Weights of a small encoder-decoder audio transcriber.
Model: encoder arch gmlp, decoder norm layernorm.
Data: trained on strings of digits, spoken by a formant synthesiser in many voices, 43.3 epochs.
Rows from block 4 of the text decoder of a small encoder-decoder audio transcriber, named by matrix and row number. Rows with one number belong to one neuron. Each number is 500 + 40 x the weight over its row's rms, rounded and kept within 0 to 999. All counts start at 0. Numbers have three digits each. After the name is the row's rms in percent of the matrix's.
After each neuron's rows are labels from the 100 texts, of 14848, where the neuron reaches its largest size: "tokens" is the input token at the peak. Only what is clearly more common there than usual is listed. The data: strings of digits, spoken by a formant synthesiser in many voices. In brackets: how many of the 100.
# gate: MLP gate (decoder.blocks.4.mlp.gate.weight, 384x192), inputs 144-191
# fc1: MLP up (decoder.blocks.4.mlp.fc1.weight, 384x192), inputs 144-191
# fc2: MLP down (decoder.blocks.4.mlp.fc2.weight, 192x384, transposed), outputs 144-191

gate.364 077:551487515450442487592376447542501504471512459455530536487452530491519497453482463408452481445475485499431499467459499515492503547479499439488456
fc1.364 071:544452487474526519580356516475475479464527473458519547493423501519592479496506458483496488436471496460456517443482503493450497477467501467459491
fc2.364 106:504505494491475496491531482473500511502756535480492478469505493501453471415486436504508505539495498476529483495492453497493490499462511501500488
tokens: "one" (30); "five" (20)

gate.56 104:513525526515494528438602536540523475569460516480462456520531545517400547565492577544553583570511513514539472522560525569517543526514506542548537
fc1.56 073:516551534559567516566461502523567461477471440565453490544456466469638527507493526449500490437529487530480547490501555507528531506512474513509525
fc2.56 103:476504510505505505555438498507520495489270454510503518534493487489597529583513566461486496441506498526451506498509525510482506513521478475492502
tokens: "<end>" (67)

gate.64 144:486499483465481472611397498500456515476545452486534495457451476482583477474548481418483495453485480457418477481499489529433507508474486445459470
fc1.64 126:456486498460504503622405495538492524475530445509492490472452502492575493471492478418470488403506486493409497456489482505453481541480469441466504
fc2.64 107:501500496499487499457544485481499509506753543486501484472511497506440470419488437530512504546493494469540485492490452503502485491472517521508493
tokens: "one" (24); "five" (18)

gate.349 058:449472474502526506492443539486495583459483449476553511490506473458585467496531470430422478482506429469501471487477443513428474479433522461430464
fc1.349 055:469413482433503516555499477487462531508537483461539449453511458464533477485554518405495507417436465425484450445514490505451420433529490468526450
fc2.349 039:483494485530500513486429493508528503476255475547540545528515471488532524596493543529483489480490477491465540521524477539465520504517449490486494
tokens: "seven" (24); "six" (19); "five" (19)

gate.292 067:492498499548545448476518518538603487579466456576467464532580504508502513553592529554550514567521536541495524525518578553478508495567449531485481
fc1.292 102:460548528558524537396568480527567484528470453511483479521531495510435523492491486505556538521493552496515531527509515505531541485511499575550526
fc2.292 101:489495505501501501559427495503512496485276446495514524520476485483585517571517555458481492434504495505450501504509524509485512512515466462494493
tokens: "<end>" (94)

gate.142 161:478458486462575473504491632617485521489487544481443426512512593572511495505478503555563434461513549564506574483502496529534521469486462529505540
fc1.142 166:516553559526458543506497455498572431538466464569584510560516465444469543544495570491452566518517540488528480487550538519507528555536518512524516
fc2.142 138:526513504528481494466535497506552490508231475527507513509533495489473556583511581530486516532492500511545475517546528506484523530535518502490501
tokens: "six" (29); "two" (15); "five" (12)

gate.70 107:522524529518497501433607510514489447519463499484474482538563502494380521520476562559558549563529517540565493544543502497533495495548526542561509
fc1.70 072:494549554497513519587415538532525457517465416531477486524459493481615557509463539470507495457554516535458522489468513503524531515520472523518480
fc2.70 106:479501498505508498559433507513523493497279455513508521524481492494596531577515561462480492437509497529442508501514528498472508517524480468492505
tokens: "<end>" (75)

gate.53 051:460478513479500485564451458510504547492514492482459463482538463486584443429587474446524466489429481421468469431451497497445451517463498453443480
fc1.53 046:429431473499542492497452494484465554449522471540492467478491530528524450505564453478521470470504479466480482543435468502389469501499448526448521
fc2.53 068:480499491518506515501459512510540495495241474531520527531497489505558536590522566521481495471492482511471513505506516518492501500525491498490497
tokens: "<end>" (96)

gate.25 086:478468491580521536445531501556503482514458493602525531536506482462555569502462552563494451449477475515559495530473490435520526435586547493569482
fc1.25 071:498547601497506518460491529508547480533559460507473464512530494511466533541458528480527568502538546549562513576568506539541526539523494518515540
fc2.25 101:511502503501516502563434512507503495476276445503505525521478483484584516565529545450478493442507504519441514499508532510484505516512475463484496
tokens: "five" (15); "seven" (13)

gate.193 057:559498503482461474545487505495449505439532451515513486472519493470515417490497465511508465470499481583487426506509479478480471475448512494411431
fc1.193 053:524462462389553464494477506474466536419511478440571506474530500491561474468587489442437455461447471447453415473513439479527504451457536517456519
fc2.193 048:489503512538507525484439503516560490501278451563504530527496510503551518597503560534482501466487483496465506515525504509494515510540474498516492
tokens: "nine" (20); "six" (17); "seven" (16); "zero" (15)

gate.268 061:421484510558451499517547494552500533488464549513499625535503537497531536467500517561505528463496488542465546586508492461547619533495569543509477
fc1.268 072:514548572525475559474494514513559421480548438517430470499488458464508511521464538456511558494527521495479540531512531536511507506528458520512547
fc2.268 101:510502495500514501570428504513510499470291448494508518512478485489588516556527543446483493430507504521425510499513538520472502507511469468490499
tokens: "nine" (22)

gate.150 156:436538504518527469530463504543514481586475523586523475521569554499501556517508549479509470509465548491495494535483534496467568514510482474475497
fc1.150 166:528475529532470552461496539454487521450466423440429521486449434488505491514519513522500541493549468524467564490547508501517480460543501544525516
fc2.150 123:519474507535503530476509526476489487469281489493454515528491481520515523606524560533505535506504488559494543504517518505528500485535518532476505
tokens: "three" (13)

gate.367 133:471505498464482469645409498510474522463538455484513501447445462471571479445537482411491457428477502494390486472472492506455494527465488449482477
fc1.367 129:494491444454516480612411502477463517473536462482511505484460498500571451481538466409489475432502482509399489475511499536465472542454481452452479
fc2.367 106:502496489500487501456543484483495507511742535492502487470518495512436465422487440538513505543493497471547482501491452496505490495473517519507502
tokens: "one" (31); "five" (26); "six" (16)

gate.97 072:467496516567521442436574498535499530511466503579509488489556538484542580551450526582483483499451512507523522550438505518561553446571517499561487
fc1.97 126:502526513581519544400579494504533474526461518532476485516537516531468505514457516549539528542514496516571524523527475481579531487513492546520545
fc2.97 094:500502510509505507523434488501512494483272443501510536527484477493567523582534556480470513428493489507444510505517522509509509510524483499488498
tokens: "six" (21); "seven" (20); "five" (13)

gate.129 097:459448524557515562472561485512535511516469431539498572530490485458533532543435513542539478473483503519530521481450522427554574444540545482568502
fc1.129 062:433562539480516544520502477516583486524504522550441454476546549515475465492457488491531513570548568547502555513520525483469499477502470517491485
fc2.129 100:509499496502528509573428507514509491473278451502505523530477480493587524575523543451472499435508497519433518484502529507481506504512486469479492
tokens: "four" (20); "one" (19)

gate.170 136:533469474585507492488590505508566480471504435519485520486528490471534512521483496587519462491475482515582536509490500488550581488560500503532503
fc1.170 066:417562580539515533511402486514530484523511475543489460524503527542556517528458479467489551513526583532479459517505569532409406534497494528505534
fc2.170 108:516493503488534496575429518527514488474294447496509512527477493486580520571518540456486488444511509531440524508503540508475517500510464464485509
tokens: "zero" (16); "one" (16)

gate.276 120:455482462504532535560355534502506529485460500558517508490493485480557502498506525491518456489588544519422521530516559558414465465483485464483510
fc1.276 116:461532551505402495562582486489515475549485406467501544532450528537509521511488517526515523473495477499553503511530495352575533541524488532548509
fc2.276 110:509490495510531511514445524514516484479271472518492523534491480479545529592514567487498493467523509534457528515512554522484509485536483488492518
tokens: "five" (13)

gate.75 064:587474465417514441480464518494483463497532506484538503488492459388394496474509459468471482527443510446477439570503456507478479490458514462476496
fc1.75 058:521493520469510460412525487493464504535527563583554472513491517520512493494499478443522505546434489462509464463443497517531485522486589439465490
fc2.75 091:474493508518526506508458513516521493508249460517494525535492501497570537593513569486491518458500496518469509504510526497509506499528487505500496
tokens: "two" (27); "five" (19); "six" (18); "one" (13)

gate.67 065:499536579546552475460491505492562479531473451549495477565519508544474550512464570559433464546553523593534564505548492551435517485568505524473486
fc1.67 084:480544496527489547448537482517559458527524467563483482556561509503503533481493499506552503559504491501520559559509507497548550504524508535517542
fc2.67 103:496496495494498503572425501513517495474286450499516528519483478480590519565527549449480491434506502517444509497507528513483505517511469463493502
tokens: "three" (25); "five" (18); "nine" (16)

gate.31 138:553511474447473500541532522491584460482474444471532470502474498485454521514541516528491504551573576516515468516558525553471542550551466503522556
fc1.31 143:473530544539521564470528507575453504535467500559494508562488541569525509542450513517503541494493495515552537440445547461597494482523561547563483
fc2.31 113:459517521523515519477493485523483495518287484540515533539490488520543538612485552502505519493492498539505513477477519469538506534512549513520491
tokens: "four" (19); "six" (17); "five" (17); "one" (13)

gate.8 065:500482552531528480451506545524557543543469511526488548520601484528462518576431566569483525503504484509539520517501566469573484454508544508485455
fc1.8 078:471529518556512540489554504530540473503476458507462461510564488542498518522466509493539530487547504506554544539525469501529521495507504576520517
fc2.8 100:499499499499504502561431506511511498483270452508508525524480485484580516574526558452487497440502494523446510505508526515487506509507473474492497
tokens: "four" (29); "five" (24); "seven" (20); "one" (12)

gate.224 055:521454459507495512599452493553445543486494482546513461531499466449579458438503475460500504411496531436454496533471444495408460500471539415456499
fc1.224 051:521478475447494477572430481467459507451528487479546506499524475515557456485507443496510504451474477461445473455480451541463468506451488459505478
fc2.224 027:461512479555527492456473475492548539495381477553515551488515464474481471578508542529453530525469492444482515508543460545486480498512447529532472
tokens: "four" (18); "seven" (17); "five" (15); "nine" (13)

gate.271 062:497532584516442485492540535482586495529468514500487436545548511500523486530513501527469501555551543514519512462549587484479529494542514620528520
fc1.271 069:466545503551480541456492519498538439495488453519490525490549533522503560512503524471521511535513560542492475531506545518557586525509457521522571
fc2.271 102:509498501503513500559430504501513497477285444499508524519475488486588516559520552449482482441508504517438508497505540506481510513511475462487493
tokens: "six" (26); "five" (14)

gate.351 088:526480536544495517473581514529540425541440462568479530539558510476495544547466561578531519537480473514575543526478574507483578505545526541536503
fc1.351 059:448538494541564538482421508493552460490518444498493490518533509524537556501469524432492537474586526512473497516539566500477516512483488517489520
fc2.351 104:508497496498518502572426511514502499478277457500507529521474488476588515573518542442489489437507501530440509495509538512477501503511469463488496
tokens: "five" (19); "three" (18); "two" (16)

gate.127 080:525511498484477497596411494510466545449518492458485531491470468467539491486517475430487469430498492498428464447446475468441467533483523456489511
fc1.127 075:505454481459446506607386491490514547472521479495475523451433490476553541478523460464461467449494466528419485477502529498504495531467498458498453
fc2.127 105:508500500491480500491531486472483499506759533479495482464505500500449469411492439508512501535490494473530492492492455501495482498471505504500495
tokens: "one" (28); "five" (24); "four" (12)

gate.156 142:490539536500578494587452500552553491565504505555528517536518557483524524481460507442543448490516553485513482523470541500466600525475471451466495
fc1.156 110:429577553461483459545488499584524465579477523550531449525533582488516525519466483432495491504451537506508445484517534498459535515476467473524496
fc2.156 119:498512476475534494580429518556533502494316455539539505537488529481580509536497518443490451444517524507453498483492555515460499526491473431493503
tokens: "nine" (16); "three" (15); "two" (13)

gate.54 202:518473502486511578484464507491539443479485481532530451613483500514513507530501513508499596525558579513523552476486505545563493530518531550522533
fc1.54 229:428561540534489457496522533541441507561472516508439498451556538509460547523462540501550438503456448540433464545565524463464556451526438486487505
fc2.54 167:490519536535526470470545507537508509535250496526475512505566539521466557539489569538520491528460479486526468521523506462525546498495513505490465
tokens: "four" (29); "five" (16); "two" (15)

gate.365 093:521519563484506541437597494566583445509461497486503518569575559551414512503489573503540567536537537541554502517557516561503556505546493481513539
fc1.365 071:466551539557531488590395494513533475485480506556499525513470483489628534547481526494535458493524466552473555501506516483469532561517440486508527
fc2.365 102:486503499502515503558441504515522489489270456511500516533487494494591534577515563462483498445510500524450511493510531505489503511521486474497497
tokens: "three" (21)

gate.63 061:529498467465482478553431512478432518526492502477554560426533501483550525460535473421494465499436489505429455499485484498449439481481548454441478
fc1.63 047:528473477517505482484454544485465460526605532498506484531502573500603491494541466463499466467501503520429477499492407477514474481487529501453562
fc2.63 042:492491488525471527471452497499560498496279462558511568521477475481559526586493588537468498481496491497492530509531494516500513501526468518471500
tokens: "nine" (17); "six" (12); "five" (12)

gate.366 107:554532566508503545449584498484559459551476503522454479563542512507401526500508558546505543566545533533530528515558545549532535515533514515509552
fc1.366 078:471591541539517473601446540508527470521507446570450519517515503516619511537496549483480484432542519570475562501538506476527582505550496504511558
fc2.366 102:477506505505508508546441500515519490498267454515500519531490490494593540582524564465482497440507495528446507488517535510485507509515483471497498
tokens: "three" (22); "four" (12)

gate.238 135:476571533502525466545521511565518488606473515607553503518537583469513511478491469482479440491448511500525456521472549501453539494510484457526476
fc1.238 137:465538500519520456549470538587523514584488523589548502532539568492535515507448509481459456498482534495501501511472549506458531469518493477515447
fc2.238 138:475512511464546449589421511565520485512421455526553498505491538468577524485498509421479442416493516483438490509485548495460533517492446442498499
tokens: "nine" (16); "six" (13)

gate.373 126:474473461541557520467487572547434532479481553503396458490541534578537487521415476573579458527527492588458596465483510497554484412473510497459531
fc1.373 108:498521506520481546435568512481599471552462444548512518553500518467477536519470535558492598531532523516569488518526524469547514515553526547540508
fc2.373 104:483506508523477517485489499498524506514238466536507540543504490502536543602502571513485515484503487532495502481510515494523501528534540510502499
tokens: "six" (26); "one" (17); "five" (14)

gate.345 116:487507516487491494604410522554460514492499414497499510497455477499606487500493488413497482391557472534421525479505512497473519520479469472483509
fc1.345 116:383513526540494498417576467486570509570478516501499519528547536509493544548448543532497574478485541534561531575536504452538490468538516575534536
fc2.345 112:495508515513520497517462508527519489500271462512495516531496502501553548584511576481489502456499498530463514510518543505507516506525480494504510
tokens: "one" (25); "six" (24); "five" (19); "seven" (14)

gate.102 066:490521563589556513484571547554518553476404445565527566501494546504542548487497613483476491505546536516505518482454500536547569457589474496507536
fc1.102 084:491511513572521519477548524540570460518509450507470468513520547507498529529455502479548546507520554533526533556515518501526538492530488536519524
fc2.102 100:505502494496510495573423495509508495488284452497515526510477480483591519568524551443483490429506488514441506504507528510484505513506482463489500
tokens: "three" (27); "zero" (15)

gate.93 153:475531518499539475519513499613574504543478557595549434538547580489476523490454498487508460535445577510567440511490530499477558511480476453531488
fc1.93 154:443556524460511450574456475546523512577502539561552456495546559499534529473491504425521446490488542492468443481483500501459518565489458449511475
fc2.93 140:467509497457560466582419522563513498508393460523546498512484534480580517502498512422492441426511521505434500509493552514459514502501450449512511
tokens: "three" (13)

gate.41 071:451549513548572432506522544522620455596460437578550447581506531469508528518566560541523471533555531519491513525528482530463558462563509526461524
fc1.41 105:481524556554502530405569486507572468526502492537463493500505505527460528516458530541531517515522522518539529531507514490530559495520515528535523
fc2.41 099:498499504500506499561428500507510493482273442499514532515472481479581524565524545456483499430506495509445507504510522506484502519510477470496490
tokens: "<end>" (89)

gate.48 150:525530503513459484504553498499567490501476485458423429470568554504372505487520516568474506515491472492507470503606511569487506500509422516478488
fc1.48 154:499494542507545592478480533583474498518467508552489515564483520550545525547433523496555510517528529563527597478453535443568534499529538508500526
fc2.48 124:517500514533517508459536513524493504513274499527481517544516509522501538622485551545504503515495484526539509480495535489548516493544540514517489
tokens: "eight" (13); "six" (12)

gate.257 171:543500485471467511521492535505594461482476441469515452496473487465432492502516539524499478517549564499489482530557532568454538538524445499484543
fc1.257 225:464544537545512564452526494549444495535492521558452502577515524540572524528437502501523556507479506538523551427450517439574488477506547528533458
fc2.257 154:459493535541526519444533490512475495526360525533494532541505507529497552637482529529524535517479491542552529485464495469547501506520588528519486
tokens: "four" (21); "one" (15); "five" (14); "six" (13)

gate.207 142:494443505447552486555469567560467541499497496486461419531495564556556521500465504519536431453504458539444586450486519605531520477506487491519517
fc1.207 132:432462498460533483574461544559490525536472518494468444562465557531601498504459492549549449445477490547455557486465497537541545444529507468571487
fc2.207 124:500484498464541502568428532551483528515341472490490496557474540528578513539492504470518439439518488538433521440491523535524508492515501463549503
tokens: "six" (30); "two" (14)

gate.16 156:545491468460464526505469550502564431461494487511520452522495497478454488509533517539479533517569594509530508505536543604494499532515459509485555
fc1.16 172:432568562553517507486546528590480501578470496526442512515545559553512549538433538518539487515454468524499508528529512442561552452526468513539470
fc2.16 138:475526518544491479449525504520494500532283524528479501492569510494481559566454579539534514518487488532513492550516524486497516476501484517489504
tokens: "two" (30); "four" (19); "eight" (13)

gate.183 081:494475544576490500469558489546541459514461465570430504536572491489452564536453529563558482491489502533574523516509499448559582481551521507527523
fc1.183 081:471550537551498556439505525544554475545487460552454523525499521506556551494453507501549533491563543501533526537516513482544508475526499531560545
fc2.183 102:490502506509511496551432501508517491490267448511502527532483490477581529580518561468476501434501497519445504507508527501490511502522483483488497
tokens: "nine" (22); "one" (21)

gate.174 077:509510594563589503513509520542618455522465488548478513561539538560471528576469564533489490566491528508516523498512544478557525481524487474436489
fc1.174 070:464507548544512559478561497495513453563478471547507507505555476497532542469482510509549512496514533522536532543518515462510527543468473533558563
fc2.174 100:517493494495509498574424508511505506475282449494520529514476479484589508556522536449485485436501494516433512506507532510482505517514479458486496
tokens: "four" (24); "five" (16); "zero" (14)

gate.104 072:514486555561516507471529493532555470494455465549481507562534504476471554557459542600452489522525455531524498486478544495489559502565522512490485
fc1.104 064:431565508515533536430505490520570447539479523528442492540514492526508520490491528461563551501580550530499511537596519530504529537474489521498490
fc2.104 102:503499494494516499570427507512505499474282446495510523516476483486595513561518546444484485437506494515433508494508532515478503511511476460485501
tokens: "nine" (19); "five" (18); "three" (17); "eight" (12)

gate.7 110:484459508576573483490521525524589523528467457561524578538571504494498508508451575553457467494522497520516524535461525490517542470532569492479510
fc1.7 061:460551515537493494494423530496516484513545510486464467486532552523539534514529497441551512441590521494472515538517539490480521555495492494522526
fc2.7 104:497499500494522503575440508517508494480285449492512518519477488487587518567520546441480491434503502522431510502511532509480505510515472460493501
tokens: "zero" (30); "three" (24)

gate.80 175:558493493485501457530538505501604474499465423480518485486511511491370503507561519515474507524507514477536478552572523542496559563528446496486518
fc1.80 206:452505541546498567447558493532449490536473544560471510554513520557561527537449511510520547511481526554537560462451506444594486492529541549561507
fc2.80 151:459494525536523518455523487498471494520361524536493526543507493523504534642482535521516539509501498552535544483460510473546495501525572533515494
tokens: "four" (18); "one" (18); "six" (17); "five" (15)

gate.111 100:552496553473565523503527543579520487494444505520499423579534559532421550552464519518530504575529556539530489501544526558515537471554488528466526
fc1.111 069:455525554535533529562486509447531458480496488523502476523505479493603454487522518445518509464526475550424491543546493517414525516512491488498532
fc2.111 104:509495490497515514571430515517509493471282451501504513525478487496587524560518546445484490437508503531440517490505540514478508506507468451488503
tokens: "nine" (19); "three" (14)

gate.139 107:466517530482519521577413528540553502528489448526489451522453513545481497529544498352501524484548518500446534489535521573443507582486475487470507
fc1.139 090:375493506513465515509499519505558510499502438510519548523447467516663512552469552474487523403496465503498505500468557445515523444555524508554510
fc2.139 104:515500506507516500540455502522509489494251456503506526531484486491560538592518559460486504453503503521454505501511544513496517512520486479498496
tokens: "three" (19); "one" (19); "two" (17); "eight" (12)

gate.319 118:537488516568508472494559505533577506511498465526491547521510475489505513513479538573548449482502472511530557522475507466506560498559551518543494
fc1.319 062:417538500520477550466442525492525551545490505530495475459596536525545505477501486436513543517512536501454523515545520497469466502479465547546551
fc2.319 107:511494502497526496560437520523512488469271454496510519521477499488576526578525543456482484437511510527445522510508542510482517506516470466484508
tokens: "seven" (30); "zero" (13)

gate.62 105:536521486550499500459561527587547457523446508570488439570537518572445528562487536556532496544552547573568559506545570571496537476540471525503506
fc1.62 068:463531535557506510542471504497576506527489448551531506485510508501570519546533510365534444465527495522458536557511523489496546571505482516474547
fc2.62 106:507490497495521501579434516517503495473285449505503515527471489479594516563517537438478487447508503528431514491508538516473512506505475455490499
tokens: "nine" (18); "zero" (16); "seven" (13)

gate.3 069:533473500539487496437544531544559460510497442545500551565583548522514494547495533559464500501488471525532488539488502440510557450559485520584536
fc1.3 069:424559546568496507443506502479579477490524519501499505460561484460474531500474555444566530507524533510506511554574468538536504560537447521523541
fc2.3 097:526493492494524498577421511517504505463300446495509522519472478483584499552523533438481484438513496508436512489508528520477502517508469452485493
tokens: "zero" (21)

gate.114 173:536503482475479500549496551508593479501485442481512466500523522473408534513534534504504472522533539509514473533588541569459567537533465477497570
fc1.114 238:468523542523514561449531499546448515529474546562479506565501540559557522534434503504526542513476514540534549441445517442592489506521548542546468
fc2.114 165:458511529547519530446543488522472508531364523541499525542508507532494545618477521532504534521476484535547516474465506465554497507518589528522478
tokens: "six" (18); "five" (16); "four" (16); "one" (15)

gate.78 142:574535496535548573487475510503497505458480512564431447537542482502478507521482500540536612545544515485496561487483513571545474520497514470472467
fc1.78 142:441540555529510492501589558576532440564459458524464494518557570525448544516509547544503446486465494505525478545550513467498570469546452506536535
fc2.78 113:477497515530508480481501519517489486518255488501479516496534489494512558593497597519525508475486487531501507568512524483499528478514485512471505
tokens: "four" (40); "two" (22); "five" (12)

gate.169 124:496495534532535546461522554581498466518483540560487490541540572538465512545478528529527538523565596517520572500499537564516493468520471562498549
fc1.169 082:493549561507472517543461504479560531523465414467480482486455464484527534502546544423522516448452473539450515540526495538441547580475495428496491
fc2.169 107:504498501503515501578427517517508496475287451505497514525484490489585524564518541448483491443511504527431516498512547513476509510514465460485497
tokens: "nine" (17); "zero" (14)

gate.177 126:533494527451526540526547506546586433456477461490520501527511477541460497533522532429513459573542540493564504506584489503487535573533486451505566
fc1.177 090:439540519557498555420495515544553449504488549525473494547523487491523493535486555568516555477537553536538587522466571501505528460554489564513533
fc2.177 104:507500484489516513509451504525527490491265458517516521531481486494557519597508554495519490469524514544477523508494536513493504524515491485505525
tokens: "eight" (26); "three" (19)